Weights of a small model that predicts concentration at each pixel: 95000 training examples.
Rows from block 13 of the encoder of a small model that predicts concentration at each pixel, named by matrix and row number. Rows with one number within an expert belong to one neuron, the router's apart. Each number is 500 + 25 x the weight over its row's rms, rounded and kept within 0 to 999. All counts start at 0. Numbers have three digits each.
Before each expert's rows are labels from the 100 images, of 14976, where the router gives the expert most weight on average: "responds to" is what is common among them; "colour at peak" is the nearest of a few named colours to the mean colour under the peak. Only what is clearly more common there than usual is listed. The data: reaction-diffusion patterns (Gray-Scott). In brackets: how many of the 100.
# router: router (encoder.blocks.13.mlp.router.weight, 16x192, trained with AdamW), inputs 0-63
# up: expert up (encoder.blocks.13.mlp.up, 16x192x192), inputs 0-63
# down: expert down (encoder.blocks.13.mlp.down, 16x192x192, transposed), outputs 0-63

# expert 8
responds to: dark (85); embossed (71)
colour at peak: black (89)
router.8:467497489455487455499506516522516496453487469493497488477501522531540482464462491486496504481533482462492544515477506470500466482501525516468493503522549487543550520500533493506487480530488472
up.0:458557492482537483498473509481462468473474511530453544558484517531488542447518464509522499518548520495503501484508490474503527505482480551520486483495525506482492485464503496530512509489482516
down.0:527517504538423501501527489483478485524498495513531475511515493481507452520523483449537503494487497449532524499471462524500522486505555531479461446526489517481541454518531511471460505505480491
up.1:503523475480531476516490507477512477540541483502539502527499472474493501509543503515466460487522506465517551480532491481521518475513503505517511476487530474505480486492469489508501469498462530
down.1:543514498526478490464506488456485499547476525527516452512515494509518533503503477454502503476459515486529496495490440510502499467533517513484489484539536534488491474494484526472442554491519467
up.2:510516514565533527474515500546478517520466471491548496466484480522512494506475523482500456494497500501478470500493473479526501489493467510499531493527463508462517526496549528492444499539440455
down.2:481453506500478479534481489495549475504472495517483508458523523483504554506471516538499469501538520527481472506511477505516515512488461480481477504449499501506482523460493504525531475516510509
up.3:527464501492509521544492554448514464554516537475477502506524503536526500487507491541481502512483523457498517483477508498517484505514495461477546519497501507515517540547535477496498500452504499
down.3:509515531474531513459523503442493475452521506518464508522464499474467438528535473505483467524504496472474485485501469480468488503480479492521482450481479464499505479484504459530480519493540491
up.4:507477551513533511501457512544503486491453472510545513502503453495471490503540506523492559517528519502512537505508492503511511497490516497498497452477492489446494508458507512499443529446482496
down.4:481480497531429499478493515517497489524455538523504487500516511500513534511513511484515497486467529461463504510515439474491524513487505514460463515485551523490509518483474510466476541512497474
up.5:428543462534536492510484491519483503486498508506498470503510494479507518464455498443498476500519490518480492476507519502496484483469517530478502497489493541480454482519554494508495482563503514
down.5:518501471540484504564499495512498509507528528490548471484547524527496541495428552505481545496511470492515489516503516498511518500521517494512532543525518516491473523511473531490497483515480490
up.6:526506497522541466492462471494493483456498459463525510484444491464482488514529521462507444439428489532535479533507534544504480498533505515519478502493509473499532482521502545526537529535515499
down.6:496484496492536479527511494522510499517503453474486533501496508493508508500551495461524510533530491499547487500532504492508458542538504490492509526510444521517516550525504492490466502519501549
up.7:512504473537537508478543528494540517509491468460517473501507495478452501495524532490481484509564527522484503525508481536538533508503493469536509535483488528464535486479488472523499504478475505
down.7:527500488488453481498488443458481493477479497506534469509492472461474472514532456512513495517511500500504509472485515495460510486464474455522490453476481505533481505458556484500465477516546511
up.8:477518508516494482510492466537505509457483508456499537505477567476483513502499484511461468481490533548516504535504507493475478486517552553499478524519486495478477486447505490534508511580540521
down.8:525477505462481482471511506509507516495504496531499521502499521501522463478511503507515477507530495502533495457506472468463481496517499506556477519491437506500496486476499517520481474475479482
up.9:518479459491476451515499481486522493490473556486533491531530476518507482505531503526480514506498496504491510557512478536428547458491504495518505505507526521449499519522458472499515492496542507
down.9:540473527485450502511495511449487507508487541485522470496495459478465519472472485473518511453480509492505496530506489469509507528522484496502484460588503500495494486532504483489477520474445455
up.10:493532497499505504469499433511514459473474457498478433479473558522481453485482485497517484459517473517501518501523479499531510475464497512534455471506511511495507519487501529507475465535481509
down.10:482500463497501528557478479510468468466509495489491523498503502524486546472503543540474484520509453491492516482517536523516476485491489511514521558476485486497498506511501564506489495492481472
up.11:500508495512501532514552506512573518514485533447555457519493518499475521497506498508526491507542514513519520467523520514519517515474457465514532538502479496454512508525479470515520465494454543
down.11:504505507501463501454508475472482513506465519518522503520488495495506500494514447482493457483514526516478486446503464492481509507502478501508466482512524525524514498492515499457435495535473490
up.12:455459499523479487480452492519456505482466512545480463539477528470519515482477512553526514531459449519538521499525505486495543505481521578490509481530502494464508490515494529516507493483502486
down.12:456484494536532535525489485527514498503491544489515524494515515534521534506478524517481530530518509457494483519513514495507522531480504538473500576481547522494505515523471512477543514499486499
up.13:473518515497511499474460483528458501492530473504476443526496467471486508500490526493492476488438507492528498519487544507505483494538535508484511481498514496471486498494498473509537501453452512
down.13:553545460492503488515505497485475525538485500539503484514483538557527506537524522483478482490511493488480462465525440503507507473530488537485482515487508527486492505497494507498490532541491495
up.14:472521495505525495541520484438471481520485489503501489521498439505480538512484509520493479510563521480472536436462512479532526523478489520524556497500476511478529482436490469508479465463459539
down.14:533491533477458489494536497462536517501499494536550457516480488487507475547546453476483468510505495475508545465476455516503512484490528505500459432498475549517511462460532537477475483496506483
up.15:512515451491485511537462488448459538525461507503461500507497464481491524500482493465512494522484478512525519507493522484526501501525502511528472485473503489490540478484561540514496503502508468
down.15:458488547494525474559528492502503471476459458491509523461466499466488495514545469458474504513489495495496511547480444519511507508514510497437505470535486496509511473469486471501495473543498530
up.16:515462512519491526553502534513518494522491511497442496512532476487468551500526508487515489519483536546527526517460507525444531543508531499509500502482500484506463486501504449503482522496542505
down.16:526494516448503491448508517505498518469491477514481515518478489476479456513537460466502452506517510507521487448514466460475500478505505512520448436494436501507497497451494474502513486491497493
up.17:494474495501484503526505511514496497487502521488517542522539480516494513486515510473508529548509525511517490464511523514475566534468522463473520515491487477428517493504497546487478467449486528
down.17:515496528507452486444486459449556508526438542513519481493523493482490471551489470470507484469485536495484512523502486489508539508505483508480437450533532508498508491544508486477474524498489519
up.18:527514464485508502517511512485524537556477516496501521517513454471464520521483488513519513571545543519509516503503479524491560532470494429540528471472489483505516508511512456517515513458496508
down.18:508526510489479499463498485490506520476444486510509505527475472447500434517547446467508447496476519481494511466475464488472530514495490460525468460542497539495510466476512528463437506516506531
up.19:474515498526527461483476483525441490435469465494531518493537516535518517560548524480510494508507518491542436470487486485481505551510530540491550467503462495509511464481538503501489560466468494
down.19:472495474560483503527490501515496512506491528521522490514525511575522530507478513501468513517491502462488505517509479526510527502491473550465538576495571555488510546501507523468482525499501509
up.20:483552509476492467495515515543468503496518533493546508546518581512520475541550474475515501469469472504554491462550509490475520557518531529489500532507477504519484483495483534499511509512455528
down.20:477512510574479508492501505542498512524476550478508507504545521514515524498477542479527567489488496472491498514496517499535512503500514517454533546514560507499493529553480523459460530495468523
up.21:528475463526500516477508507523505505455508501452521456535466510466491471533516496451475505477454534512520511558535480528484512488498502513512494526493532506477435464512459497506524486521485479
down.21:518501518508485497466534469492523510497473524516507508527514514470504503489522468434507465510510515513533483514492442476493525475510512483507441456540488526502518478514496450483474475509520508
up.22:509520474551512500538510534483497508462459502480499552515527453489490540484519516500478503547487510504520484491472436529493488497509515472512544473463452512469558494491565488493515536481528469
down.22:491495512474469489508506470487496481491475437503539470504450463469477476546533440515496479496524491496511496448496524503486498502475502513503469454487467531528495486438530474533509485483539520

# expert 10
responds to: pastel (51); grey (47)
colour at peak: grey (57); pink (33)
router.10:490490524525509500543524500458511498532494526460511474516531494514483474534478509498508500483490539538485522458494496539526504437507553471525533513462457533465442505538520485509493506482530558
up.0:479512460507546459501497449506469496505526491478531475509499512504501499472517459512471515515475491482547477504525486490477510498485509520491492454522522499588548492520498508484496487519493488
down.0:440490456530530531509458500532469467511509463518516481457534502505516531467477507516491531476521496506560517484469519527520486532499493481512518528502506509524486496499485529484498446512503493
up.1:504508520471482474547531487496488517505481514510509565485511546508495486492467499513487548499513513515504504507493510497508521472556451510453552543492500498515511474557478478485490476502528504
down.1:481518530502505509498495502519549470524517498479498522479486481469486451520479483487520515518444490533502482485493514516471474530486482511514504486487506531501503503477512466495508508505497501
up.2:487529493480483483498456489531490504467515484542478504517467480466510510463498476510465514542494482454514508527503458470498499542479510517500530474533521462505542534483468529494515515480477457
down.2:443481451521524528517458511524463461509515464501520469471540496506506524458486502521491529480521504503547522472479515514520487518481500472493506519496507495522494500491489535486506458492497487
up.3:437528497463490486509478520510469547485505582537510492483455523456483444515553490473500521501469491518518490545525476505491500513524472506496481467535518481516520495466516499537515483533479476
down.3:450497412495520497512465511490484481503520502517529496474492511528541510480501516488496497497514502503535493474478477530515468544497475522528518509504511506537472468496485530466518420515525502
up.4:527458451517511510461528479459500491505505555484518466498525548477458513517527499492520514490491516522446493488483428498508480491511511497497525456489498512486506516474487495489511550473503516
down.4:515497539465491481518509498514527525461480527499485520522483507502472473528490531535512498517507496484473516517524492483470536502555512520547492517498466461478495524509506434525488552498518501
up.5:496479456505521486524517476526494558476513525458481508460502501540492512513511539504506535508484536544512492482488467541519496481523494489491449473492498525501496423479542469508477480504528536
down.5:499496499510476501470487475493505512473478547500471517528501499516488464539465511466521479535532525511492480519510521493498505486526508534505490484522488442496467502529498478517519530522505481
up.6:499449525475499498507491525505514484502476517502479487457488495543511542536511489483510504477545497464537506514493481493471523481511475486435496499503515478543476540488495520482530539540489491
down.6:485494445510504543502465501516471448514510468523498478495529501476521522498479499536493534483498506528538500488452494529514483516468488511507516509500505488537482498490489558496480456513514483
up.7:480537476476482475508449495527499520478525497539486518497478516502531487454526477481459506522486485464532508507516468480491506524496485540477501454528538457497540493496480521472510495505491463
down.7:439491450518526524515456501528462463508513464512521475462531493503511533462480502523490536478524495515552512480473515526516488524498496472506515526493516506533482494497484533488506461503496491
up.8:492508445489490466500491511497467531488531499496516486509485423536500474486485462487471522505475541483500489506474483500481493502489538495470457488491538470527545505509495507469504497483493455
down.8:475478445515550562508454504507478460513518479513500486452513513504501529474487492520513533500498500521538534468485501503515497520493497483514517516475495512503468498490493537481504455507498480
up.9:517491450518501517487515462496505505499512528490499460467503532485485491507577483480492508510542506551459513521495470531505500521502519509493435504482490494478482476497495495516522492503499505
down.9:506497517493432475500536542482539553492508513520477557520505533464529490540527544465506466527474508471454516528503480471505503517515508518510492498510510521493487477518506477497522504499497480
up.10:478507541448476491469483469529500532478525464523506526533457455477525468501489457497466462498508471467542503495512481472503514505508490514483544506527517475517507516467470496467534523540495461
down.10:477502478524543552503451483536474461548521469497521460455524487509527530457493470515492567506494490533545501469486516523505494497471509467487516506498520525515510497465515522484497489502489495
up.11:493492494500519481542470512461504491431470481497521480506471499516490490488468527471475522515534483509489523546488472514492508543521515545489500456510512439539503527489481478513533534472508462
down.11:461464443510511519512468517496482466523521460505517499485520512496499533475486506496508513468514506489547540508466484520511488552495490507510510545498484510510487466493521532490495501483497480
up.12:427474518508529464474504445512507499514481486530480511539460452469496455489492498478536551531514481456487523526535542507478543491457481482527494495523492507521528500513441497506527479511454456
down.12:523502516516508551494490507496445509527527523531513470479512538490477549456503474497507507502488516543517505535491501518566479514445485462483489509510505512546493500504525500530473483483470492
up.13:545488463488453537496548491482561479512530518470488483515544451506481513517505486512496484491491502492492482484501514512515524483484511463511455484514496492504494492541528502500463511563507567
down.13:525511503516502534523503511495523523509476534463476526519505518511482500488487492461486494504485524476510489535514489468492501492537491463516468478527478486474498502508468466474506467542515504
up.14:473470464522481507512509480486511513478507514483498470537507510471486472542463520495521517503495550547462491511478512543510493462494540482536506507499489489497456516503485465505507511495520521
down.14:541508552490473481494525499449553529500503548508483533517492523490497492521517506452517485537468505494449509540530505474505503499490494508490480469523493480494511495517541468526493523487491523
up.15:496491510517500522503509436490532479545490480489488497532520568488459474524518500473490484495541534494481505460487469526534467459469504490514462473470471504513506532453463482499515538471512522
down.15:556495519505516485438544502526517545453477519485486550539480500509483507550515538515487476534487460508458510491491481489492483519492518516479492511488482496485501539465522484536504541461434498
up.16:498485472515524527482473448452491466509467446498470478511438511409535485479476486494534485494501493513499502512487510488476481525468538497511514432471508472515534489480442517522509565520507465
down.16:454511439510519524512473514490470478527515456528510510483519496510525543474505497497497525499517508489538497471464499528518482536505498497510505518499488495544481472518516529500510475496501488
up.17:499483491439496468453500464491480554463538488516493455525485511485518508479468504494508467519499512519483483487499511518490485491519538530523514510500554512489502474518469503456483442552494488
down.17:505478501527508465487472434530507528535485469519524494472487488472524470463491509487490560492491489517500506490504518492510501503512549420501509473516542524472502499528516471512523476503516481
up.18:491530499525480500557491483514505469518467512540488472500477569423541527502538505488512502506528488514480515508523539506502487482459518509479541466525463482547471482537478541510480499511494494
down.18:450502469530519533507472535524488492533476471528492517496537464494513533440477531499493551501508513511505467527462518523534470503483508530484515545528529516507467462546497500489525460512505518
up.19:492494474489493501456503521526463473474501513522532493496480406588483480504490492514482529489480500488507470524498529474510525482521486465474489502485486495499479512486551519515502476522483495
down.19:523473505492498516518508487485501513531496508517507482493518566487517529498507506498522483520484504523520483511491547499542457482478478547530507533499491526520524439500480525422443489480480532
up.20:476517485542522504477499511510496523475518532529470490436522492541491515502564520496471551494495490533504470496492496476492490524506543507491475477507511485463482484471514509501504490477493503
down.20:447470463510462491479481509492478469449517483525503475497502499489545533519502499504505463499511501500524502450466513515519496532515495500520523514515519505543476470499477526475471452511460480
up.21:536535491468483490489484502524506482478544503493515493506483442507549493460465470514466511508484468463507529494495503477502514504527533507478495494513517455493549534517510500449442530551488481
down.21:448491460525534532522457502524473461517511464529511476451527496515518539467484504515496537478519501507550519476468520524519494531493499479510519528494505501528482486507487520489502449517503491
up.22:547530504479480504477513468516522465518535513467460452488533498497506516485523466531479518500484504498498515465497538483514500495486539505537501485506543479525511491527462480505474521543493530
down.22:485555448498502506506510547461490494518490529519464510466514499476511484500528469482504498490487508469531494510479506479465514475519497499491457527516483517515483488482478451494494494505520517

# expert 6
responds to: embossed (100); dark (88)
colour at peak: black (91)
router.6:534495529497459558524503472473454482514524508527482483530484514496466518519489469522526497502475455553447485520533498507514473474501490487489494476466505495514470545531511492457487542529528502
up.0:488494497516490546500483457502518483481519500486527514514506485479511472504466504507472530478526515485481429474480523505514482458500489515481531465498504441487505487513531533543459498516516473
down.0:510519525488469512461514529483492483522477495508478519519446468467512474496494471474542481458453514482493501472515502473494550515482552503460479468575489538517541476495503485497516461478502517
up.1:526555507524492474453501487513489500473525524517495528481498449510516513484495487518466488491489478479503522511495500508451488503540488477481478509548511539499491497482501504496494543494471552
down.1:485464507473474519528458493489497516525539515492516443500518522488494498510494521497520501505515501498567525541501489490509518496496467495508460517475500441468464469496504498524524526502484477
up.2:511523508546522513541483490484507498521481512534499493470471481506505531524547516508525542526507512537482446518495520496475514540476519491513482499473460528507515488453510509512433480526499490
down.2:510513500496515476486510538514495514487522472508513510510493500549434530478515487511505483505542477449468511472509512522502462494499487517481484490509514531514517461500516504472509498503525504
up.3:527465545501524507501484509416485468494465519503474546461493516493495473490472514474556521524490436476525487500484496522488507485478516487473496469497475478478484495465542537504549479501482495
down.3:456461450517499465502520496495499492448511504511491518485490503529511528478484495528491490521538515507477489493504498503478476526546483500532517537452523516520485542504527512498477496547559490
up.4:512545530483474496506542507526460527519475501501508514539506541474518525476489511514525492508518492482510501500494483463492521505516482514514531459455522493562503524508501559518459537493509492
down.4:446482521483516480511426504527485458488513438494500472469505504507485485503441472505497528470485492506491511508492517538468478501468495556479489480495485473506519506484501522478504541465452476
up.5:516494535496462490495523507517493506505487480523469448483531489464534466504500514540504484502486516500494500513504560477501481497562523476531493543500484492514485508505440529502465494498513545
down.5:455462469477505507518499480492494478450501520502507490483515502564534567506490516508483492519498480523489483517493501482492490512505495487535498498437498524494509516482500514487485486494481499
up.6:540511527510527474458507491489515549521503484513492513437512410490474485484481496454511476521502509490518485510490465464485510512536512495509467487496483523473506496570504514493517522460489531
down.6:527528543486508503489503488508497523482480486500475465496450488447463492526484455505486470487490485485514505487516526479524503458497490455509529482525526423533516474523545449519483493472527508
up.7:492522504529536499536494521491468529500526519493515503466496465510523471527517503513499495516486530513483499531525497510529484514472526486501453493479481511437504473514509478509514499547528500
down.7:486479456522498481511531489523475533485526527475517522505517524553521561516513502521502482517526516514535491477491478499485477554566492483559495517475472509487454490513519492487539464545495507
up.8:493500491510490486531501529502509492492458470495471527494538430515513487479493562459510464508538514502477494497475479481482573541451496456506514516471534544538518476549508498522503503485515477
down.8:517542518501489508474506514503517495531472477520502496520468463463479453492499448507498489464468502458498507493499514497489513484463500523462497464551494492501509438513498477490502495456489512
up.9:530498468517485523509481505468466506513514478466524533474528556472504487552531502510485511532494499522523523457510483494498486534452506516528486516448476471517468479500468522521515529480492534
down.9:507509459491525480483550514493486536487490555487496530526501472536454530489567500504501483523498510500496487470492468504525492506543559460510517531473458541528471510503514500527514496521488518
up.10:489497476513525503482523554496547528490481490481522559454509556552478506509507538495488502519525541486517527470446498521483537536492501519504507522485478516485513449519465483520531482489515494
down.10:530542541507487514482511513503500496537477492525504497525460466470484461493500461496500486476462489474480520479507507505487513483468512513475496448559489497516519440504502457501509499454492515
up.11:479527485530497516491484516492515517511536477506520539522528477489502464451507469462477482507466504482530551486474497505512467487488538498482505508524500528477499522475462483485537492469439490
down.11:497526524486503503484516496477514532531517495503467491522492486437502456516486549477509528503515473527518492481543462484483530500478512486513518498514461456503519500498500470523497500487496524
up.12:504487503503484505510500536479479497441488443487465480475513463516528496519541539536522498524475526481522464480527510481509516539479490501555520599517547464514495492500481520503496473497490461
down.12:500513474498523496470515472468474494503557491488518445495503540585470538492538482483472519503502503483503477487498471493523487501516496498516444484470506516469483463487534532497494463523450504
up.13:538530490497520481455496492462498480495475521482470474510503436512545519537507480459508526470514508457464537493453513504470513513474565498511483513515513530472523497521486514504458484492489506
down.13:551540487459428543501522491468513489535472470471487524505479492461498510487531487511495478493500446484478510485519520460475497497507468485478463484552486472532544496494493473518461488483444541
up.14:481468518491493468518516483535491544528526462533497493499502482483466524494482484519515430475467468460487493516488505485505507461463464490500560527546504530481489549483546520492524503522491473
down.14:515501483473498536521465495515469514561530496499497467470512513501498443478456526481489483520524475521491513501500496537501501498481451506522500471491509457514472482510472502513502500499475469
up.15:468457468483503537536517488501512515496484467524509554467528517467480521506483521505507514520494512493511483489504478490505527524511454443524557522501518531503517464523512525480541456474464498
down.15:487532520518498488480520528543462528512521508524531445522499417524444497493505439526496525483520502468467495474475485520526491484537496518468488461495535496526503460506502452498482469488517528
up.16:519476483540491491519534531507528486509488507462475497487519497481497521478564517549481500529476547459529529490472539464496533530544553487497482523508466553497539469485509517518482508489538498
down.16:535532514487489527498504495489527499529468486501515493549459474470475473489511457512485495462488482454473500486502504484498495490489489493495472458507481508483534446514500467488503516468506496
up.17:475532498520517527542503519486482473458485458443561562503475533520505504501485514534485490506474537504459489534507495505494509539510482462507507494512489505483516488526529442506487520498506505
down.17:486500497532520496501503490541456492479507506507527518474541513526511549503488471508498530501494511511464494471478519517516478519533511495492510477476502512501493490511507468488511539515528492
up.18:500497485491510531540531514477502512493493507499476482488502555504480526546518517527540462481476509526484547460496484497480561509475530521488519459524494526480473499488467496515503550498497537
down.18:504506500456468536527460502486507469537491488496516499506471452505515500499520470495491510508533520494491507541482521516478458537556496462497502504470493498526504515513473498546505541517490483
up.19:502489530499483514497471498457516472468483487489480493494483462508508539495477504505487503499492504482540485500517469501537529523505504456552508497469472510449544502513450502498491497455547517
down.19:543533481477526540459557506460496477531506492474496478506489495537448528501514454457510451482506484479468513445519511463533492507495496469495485459545529496518503458474536474464485499519446512
up.20:545502483489505482552518485524502513522543446500472461496482437524495466467493499538489519507454470499494499529532573498445512474516467456532463490496457462511472482492471473483507473486497505
down.20:452491519495514469515499502479463507501547465491490493531511541526507509528494522499466483467518509561519522518519507526498481508504449490556482522510493477472500458468516484500522458526498494
up.21:467529518525540501512496505489495396504497551474537493492494495505544495519504467479477533502511517473505525463496536503513514495483533522482499512482496491514477513480517509491481492514517496
down.21:529533520469478526487509518455522494532512509527472517499480518456506468489513489493531478477448491511488512495535493463502559531489519503447475480555481479504525481499501492500501493465479496
up.22:502526499481464492506515463514528546463474513514479487522524493562531512491494495518487535501484507531504490501491481508490483489520499497511488489515494544541495505513500497482496475508484462
down.22:489482494488513465505465541526502475424486495520507494488514497491456518499477502514535498497512499468481498485499510522503475501525472511500484487461507459523513495529461477506526489515501508

# expert 1
responds to: dark (93)
colour at peak: black (100)
router.1:473494503465486477485490502516510500473515481511483511504499507524518512469477487416515514500497471442495513496520489494474497509509516503451526529546530458450495526514513522506478495532502473
up.0:508477495500488507481486485444518524519502471465501504517501469471464503495522506512489434477491501530469524516459537502492531470511497497496492543498487466538474499510460492505534518533503554
down.0:543516489505489508510503471467500467535446479511501489448513498462499506494511442498498518487509486502515499485495470497480513513537522517499517512477457494559491456463472540501471468503524505
up.1:515512501448502498441524466498529507476486480495463464500476498521475537529506520503482478442477504464510498452477519489495525486490474474532462454448514519528512469505509512517510471537496459
down.1:507540508513514494452516491491507489503461515551481497518505469436469474538511461488507458481494525504526467497503455492499488491495498485458498468482485502498512434476507517507505476513554504
up.2:541475480506498504503534509450522509509473468505478481517531502505481507483535537540481472500544531473486484470478479536474503479489522496519460494494484533500511494471500536522526452502514523
down.2:492505522507499491516502493486505474517471516538472516491503488422473458521527458465520460480495494461509471494484492496489471539465497535485469469514462484525486443482481552494539517526546462
up.3:459530479513489477518501524463469531511500518463503487533519495535535492503551531517449540511485479479532495500485473476472535509449468501492512487525506480541518509466471521505483480482475480
down.3:501555512473521511488488514488517534522515493477523483510522482539482506483506488490484510450496509528500486481521455471485526459508511495518484494476494485456535500507437476501488485504494509
up.4:491461498526512506458541533457525494522497478477500498538506477472462502565481547501525515518524527456498481450468541547516502496476504497530494502456477528511456477509507464510514498491498494
down.4:493517509459489489505501496478495505509468505548480499518495480424450460510532458499502483465509519504537483476527480453512484511503491496480502465481475483518489463461487520541511507539535491
up.5:505484506504498479498486511467477501525481457505497478524482506528474487502498542476461484495502490487490460564458518539530503448463475530517491514461499500445462489446533440512496472512484477
down.5:489501514490498525489494501515525499500493507556507495525492498470476486500525469489469446480520507498514482541481453455543471500513502476497490522504463487527523468473487492486504494521503506
up.6:543503447508520495477537473469512501515529501490507559511517507469501544484507539508481476529469489448488532466493540504506502517470480509496532573477490515502509489532498451514523466477519513
down.6:513531486484494493505498475508468504515462480502503489486510411486493492524507457496494490457483463531490467448539467455503506458494507531512525472464520496486484473463482542505468489521518498
up.7:491490514511521482465503540460486496541479445492485526520493484457478501538500526509535480508512499489506482532468551537467492520523509453520470504492458488534460477536487468477526532510510508
down.7:535510491478499467500500462452522517500449512542500513490495492438471479501539460481517481484475512465542485517482484487505511492494495509501500478533452527528495460455510511550496525509507516
up.8:474516513498519496481509516485523524479529544516542491509534564538516508516466486494447532490512517491507541492445476463460493506557470548479495451489490529501477512470547474460444477507484495
down.8:504533525486523454475509462505542506519473503555495511476506479480484461521499523458487528493466506475542497525492456511480472505482517521468499468527503480492515454525451489539511473518517518
up.9:474467522470482511468469513491457488452507482496444491491520462506464484466463502563514499491500495518501474513488504522503477489513455551473504496522520502511519494476492452483487516542479516
down.9:494487480477523485569517502502489494494521502491515522482521544572538531476511572545477538522480528514505505504496537505496530520518508508538527516498509506486516511521499478558485472481497479
up.10:499514472523498493483524535570539519466483495491498489490497528488486505499520510505475513497528511462504458504473475517495532533493478514535498494460499511533520459522512512522535471452468474
down.10:488511530484498488474509504490527499494467527542487511514503473419459470524526495494488459467492542475534495497501468482512499519496514500456466475531484490518486453469496520524515478516528519
up.11:498507450515556491477494520479547485494515489439526481529504448506478519522521482455517557483521514493512464452515551531454497520505518471497536486472524506544492491448460498507485524506490520
down.11:501528479533483492482494559451500529535501487488505498517490476483491562503480527483511513433502519518531529487536479507521510491519463509513536504489495544524514507474520505537509537459518477
up.12:528494508468518523488530510507481481480470478494487514543515515484502495567490525518466538496498518466495447547477537491471452489510472563487516546489491493504452492470489481558488463503494497
down.12:503522485489475470525479510529530513513466516514488513505472464448509488499524519515489477487530506500503469532509471491525541497455505495519488466454503476507521502491517531551542485509526470
up.13:501465492528546521500527525455540492508470439493486486487480468467487518508524527503518474516535555490493531469458479517493521505495520491547482513502539519506514480476481472537539495505499498
down.13:492508493492480495505478508483506475522453499529479475495491476425472453500554474465497476473507490482501479487500473478483498518477493508470480461499471497539490452456512534502510506513542493
up.14:523514499498515478501525489543492521481507451469524495542492488482520530491499499472467541493468538446571496520472487504525514532513485492526513463451523525536502488504466483488509536474502503
down.14:476525545493459460453506525509532523503461496501499513513492480456486491532525498466543487483479533488515473496498485524498543501464509505466484471509500509484518484496548493536512527516549496
up.15:489520498502480464476450487526501470504505460478539524527495510462523469488524502487441498493543515502503484516499480489456474484519511479511493444532504496497528508492448534482564527455489494
down.15:488482519496495518495510494515496507491500506480472511497520534532480482502478529479572514519494495490488496531473487552503488550471523569490494488545515513511475507490518482492490517515482501
up.16:543476507510492519505472467510479512545493471505502481510493474484503484463498511531489516542493488527524502529465521515471473490492530475530496512502487443487519496507480516502488567495486516
down.16:556483524494461488491494489478482471466479479493470516505488535516460540504515463485540456506453501503508473491484508507478507513509501538514490503527495535533519456440514498471478505515481511
up.17:512502496481534498496468494512502487489520479495512523498547501480477462507492479462498478489500501507496486487516543524465474484477496509471522523560501478488461487532483463496444480495502529
down.17:520488486501512523540490518481472499491539501477496492493539538568508545488484542540503510483479493543494529481505496485542499488545490495540528541493511506529517550497494511506486483514477500
up.18:511506454534513476478506523511528506507482473507479508512511470415476525533478526505478465501527516462517507481480497527529483530460510511503503482489464533493507490489496490514521502483537498
down.18:475489504466491479510503486480516503512473500542464494495489483447437456527549467458491475464496517456520478487508471455497477529476506530487481466493467501516469469451496529528491511527517484
up.19:498434487490521558548479501498483502435501492531472495487504487492493494494519541477515523527487472476488457564483475531530478486511510543520498512525541513448470471508538471513463541521546494
down.19:484486494467492457549507477512527499503504459539501508456493512510500493498511514488446502526488537484517472559500534510505505573468465477467493492506500487450519504518537493531534496511496496
up.20:517471467518526499423535519495511489532509489485467504485487502463455479524488527518476477477545519461530508499454504549495490448515516514540494533464474548510502479519465476503535493525510501
down.20:505512506482498484507508472488507500509457519548470517498492499427454474509545461487508466490497512472531473497497466478483490524495495504478472467511456499522465437469477524532497515520538487
up.21:431539544518479513519557502518517494440480492504497496471482565502502501526480521509502551490465518514494485464507482493491519504515501486465506495468473520563519509475507510485496459526484475
down.21:538514498513490523459505526506510531514530526478512519496493493500547517521473521491502520515525467543486470515496509503500508444475498509513502474483558493456545548548508484490511523455500515
up.22:510480543478483487483459525485489511485523500524483490491494486539523454501495462459520492493448465512510496526536524492490492469517507496442499507530521462510475530523488509482475527528495496
down.22:509482486522499523502502519492478516492555485464528507503508519584531551466459529512501542516499478543482521494501530507517499479518500488546521530482537502481523550528516473480487495476456503